{"optimizer": "normuon", "lr": 0.016, "steps": 14100}
Rows from block 11 of a small image classifier, named by matrix and row number. Each number is 128 + 32 x the weight over its row's rms, rounded and kept within 0 to 255. All counts start at 0. Numbers have three digits each.
After each channel's rows are labels from the 100 images, of 14976, where the channel reaches its highest value: "responds to" is what is common among them; "peak at" is the part of the image that holds the peak. Only what is clearly more common there than usual is listed. The data: rendered dice on a table.
# pw: pointwise conv (model.blocks.11.pw.weight, 256x256x1x1), inputs 172-255

pw.81:106172201135109139119139153093096174100153163092132130142137105127087104178086161118141135123109055182116143117145194172108146123099084093082151210102194172103171154141115162142106113093169133192070125177168175084129123082111058138110108127147102105100
responds to: dice: two; one on top; total: 5; total: 4
peak at: bottom centre

pw.205:197102140127086078128134152148122103141147175124100140135219123183102133077139180146126130159151127103120144121126121075104117069123143156133114134134126139142128091131142135196181139116100127110157128103109109103182133094085108130113101111176123122110
responds to: one on top; dice: one; total: 1; total: 2
peak at: bottom left

pw.209:135127127124101120115134151095124135135095103139125133103112121120091144122086079127090131059117128140120146118138119067139105071126126086237115125106103119146159104136125095153158185150100130110126151099117114110128075103121151103149076119089135119121
responds to: dice: two; one on top; total: 4
peak at: centre; middle left

pw.171:177116132145153152058139115164072192100095132227122148075111127201105186092143090089130107157172121161119137080160118116138122080130143161163138121090107122100110131089142120097062080085153151077077112102062100130140137142112030167119135123137151084154
responds to: dice: three; six on top; five on top; total: 16
peak at: middle right

pw.52:107162161119104111159105150101109132097125116162151146080145100122130114150104142145097095082086139115122131110144105128107151101120183094121084143118136196107158098161119084171046144113136119212062177149088129134155140122119167135140101112148175089123
responds to: dice: two; one on top; total: 5; total: 4
peak at: bottom centre

pw.193:099112091156129155122117175118123122077133138115094130109125111147092170102164152088107120123164162075146121154147137129125092065167080170149138095145108167146192009206161144148134116113097122121144124098138091133194123105152131169100113119118091210202
responds to: one on top; total: 1; total: 2
peak at: bottom left

pw.115:154110115125202126133118099099122232090139176132143141127095158136134164057115114157085149143109202088130104175185118139131118180054134155104149137140157081146133129161110125160126118127141127161149180107127100115204125127113108179184184133152138094064
responds to: one on top; dice: two; total: 4; total: 6
peak at: centre; middle left

pw.18:167128131165131153123132112174112163072076140117131127183126155113124114091165127087131063123125079127109133152096162119137095134137123094192134140125193132135105136123149155126194138113165172171117123098136115138197145142122161049099109132156141138122
responds to: one on top; dice: one; total: 1
peak at: bottom centre

pw.15:141123146109167172135080230117113150176135059138141179124128148118117133163174171123150173121136091145115109096149114126152150114120148129163099116107106174125190058121103092161159136144136142175107147171098131134138118115131118148148119074082178166189
responds to: dice: one; total: 1; total: 3
peak at: bottom centre

pw.137:134217168114164139083102122114123200112133118111150119107047150122149162120072162100117098139084104112147069106115142106135105132106115138120133130139115136156145138100255168100144104168094127135127107116154103156093089106105130137205147149180138121076
responds to: dice: two; one on top; total: 4; total: 6
peak at: middle left; centre

pw.211:174155204130124105128167154125094113137102170088127126173096112079148147142111154093097134131048134164108137111107095173124145071177105113088133196187149093168089133058189154132146143109140077151158087152088172135112171090128095121138101148107125149181
responds to: one on top; dice: two; total: 5; total: 6
peak at: middle left; bottom centre

pw.68:090104155117115150117099134117086188120107095082151150133096097081131093118084094117117142078074148158140143125206156166145083091179116147162086145160166151149155135154098104150116098123177177124116172131136112106201167154154077142099108141138121085114
responds to: dice: two; one on top; three on top; total: 4
peak at: centre

pw.164:122122094097168174110153151128172068172138065146128162066145152145138046091070110133152100138181073071107150148078121184143150131077143088123095124128130113100112146169125117134084102107126113098114133115097125139154122194150135145131051192148165116192
responds to: dice: three; six on top; five on top; total: 16
peak at: middle right

pw.223:127090170156164136134158134142161127153122119247091056157109130117114131105143137064124196160173094194134128184133108148177112079091101114135137142157137108125124084141138123146066149134124098122133123110124104092164127138119066128138099109123122160078
responds to: dice: three; six on top; five on top; total: 16
peak at: middle right

pw.94:131133099138102148105129160106090118185092132154171140121081159141147070146075127123108139132106092110106105119136104123096155176134093120103103131126144100110076161142143119128249139104141140130070087145121170141150114208115092116098161078143069143136
responds to: six on top; dice: three; five on top; total: 16
peak at: middle right

pw.166:145092136170042083097126093115133079122107150126140103121131107107091255144129207192099104126110124126166114135123123079138116125083102112129089167142109145159157083118140158124129090154156167169129110127153114118116152095091139131222111114162112168121
responds to: dice: one; one on top; total: 1; total: 3
peak at: bottom centre; bottom left

pw.150:094177083133129146117148074112177152126143126104086121180087119121221129058106136076120086138091070054076122108153143125105143058084118150148192130132064106141151092173121171157162101153116111126069119109162111107161108088174091109066165141133103145149
responds to: six on top; dice: three; total: 16
peak at: middle right; middle left

pw.117:132109188159078189083136109122193124148173171117127035169103101084115137104100110181144163105189082096147133168140175093128131155137109149092117175121151149115111102125111106103138114110133094104086195200154131138079132095140133090127116101129165114147
responds to: five on top; total: 6; dice: two; total: 5
peak at: centre; top centre

pw.23:091158166103178198083158094113108115122138105111118061104141062094145134151134169152162060097144121089139124058083169142167121097140117115141133111113106130122026109111141101043144144092204153117161146110135159118122125094151093124114128124200131124138
responds to: one on top; dice: one; total: 1
peak at: bottom centre

pw.125:108102123124123132110124191142160134149124149136144125135167092159056169061157109140117162102126163095145152106125110100142116106079124109121084149133120168124188153177154106140166136107126128128125147127155121134081118139142037104091115135112146171074
responds to: one on top; dice: one; total: 1; total: 2
peak at: bottom left

pw.124:131170192124128114036077109126095136106103093109143216085117097128132134149199144172092187164107154131116172105130138131073153124111203122084147176083153125147141128114207133147113115115098129137122159110108138163113168124129109108131183081127098109156
responds to: dice: two; one on top; total: 5
peak at: bottom centre; middle left

pw.242:077145055145142148134149150119150150091177099120133211128115097173133069077112174113108144125105117154111141114102161110139128073130112145103096107142116129121147123222131148127124165098076112098128100164111157085109136174153136112084139179154165138139
responds to: dice: three; six on top; five on top; total: 16
peak at: middle right

pw.123:163136123186064118107147143131113049139119131156153118119124123096171124077064179183102166152148092125112131122099202071091092086166156078121128137127131197112143073174135147160131135155107141167149071102127132130090131120089158174146157133120148097190
responds to: dice: one; one on top; total: 1
peak at: bottom centre

pw.93:128140167107128136102121091125113085128175129148144151125134102103134167180164169101129138103120096163082142114147138132149172094087104126165114185130150145196145105143132171061120141138149114151094109123136132133149138133182133127135177144106134215146
responds to: one on top; dice: one; total: 1; total: 2
peak at: bottom left

pw.82:139093112079145150134139088142088097126108107130125079107124066149090104081105097177104086168142096107175176180086120158080155159098107118171108091076108137130203122127124084098181143145134159114171124125111161154172106138136178099175105142144123138141
responds to: six on top; dice: two; total: 12
peak at: bottom centre

pw.198:165128195115109122114093137121131123091110169133137134101133075110143192125172113101156159136108108103179085085131093140138153179160130139122112136217140109070063121125137162148158144117144111107139165134180120156255107097128119124110106175137119141116
responds to: one on top; total: 6; total: 1
peak at: centre; top left

pw.38:132084083122135098124142156116117134092122140139071121106099135119148121206141161093100099075112116101087119091110126109196112124194118136087098138157126137133140162117111128159119142110133063129167097145048115100039135115143091158113194107109125180123
responds to: one on top; dice: one; total: 1; total: 2
peak at: bottom left

pw.72:118049086122092162197108121122145170063147101130130099111102132071149168083114177152079123117125118211150146134090091104125132135109107134145163071142095181138128118245124170128111147144127110140147111113096093133082109126141142134149100129045112140188
responds to: one on top; dice: one; total: 1; total: 2
peak at: bottom left

pw.29:096120097118162143156132147083184150150117158060069147146107102055149067087131151135214122125086134078117142144042118093125124150177128083109137091107185192154131071101104153162150103064094167105120093125121151116122120083131093127144092108048087136078
responds to: five on top; dice: two; total: 6; total: 5
peak at: centre; top centre

pw.138:114075135089131113137122105124217152136136134188112144182140146216098152151150094161116192142172076128148130136121127140129100148117109131071076101157122085144073123222121084119133112149104115199138162132089024113163113142113105218088141098137162123132
responds to: dice: three; six on top; five on top; total: 16
peak at: middle right

pw.214:113131143118147094120102190084142066127065137163130130126112109165103155070098081138109205169122182137159161180111130095158085113126128230044156145179145146139098121144097111125145167145128090097095121160106152089106106092164071117129129153119133098102
responds to: dice: three; six on top; five on top; total: 16
peak at: middle right

pw.114:122164099163097093123113122078099133121139069131113096054128135179134142104155120103183161145069134174085104142116158172110132136143147161172123074128114128147138056138115153125134145098136123146129181112148081131075129151078146167159151136111128143096
responds to: six on top; dice: three; five on top; total: 16
peak at: middle right; top right

pw.229:076107144080092097128133178108121109129131148162108102138163103110120144126157100098094178118138074087093092132151138168125156104113101154111124156112123115110136080161084166133036105139136095210178167170131095104133126159112140122137127103123124122163
responds to: six on top; dice: three; five on top; total: 16
peak at: middle right

pw.127:100135145115140143118123129164153141180181088134166080087107120152125043124105157109114114054129117120116129130115074171121125117121139144151135131174130181173173167155175150137174082117147155111118090141071144105114091102154108217215183145160159155042
responds to: one on top; total: 1; total: 2
peak at: bottom left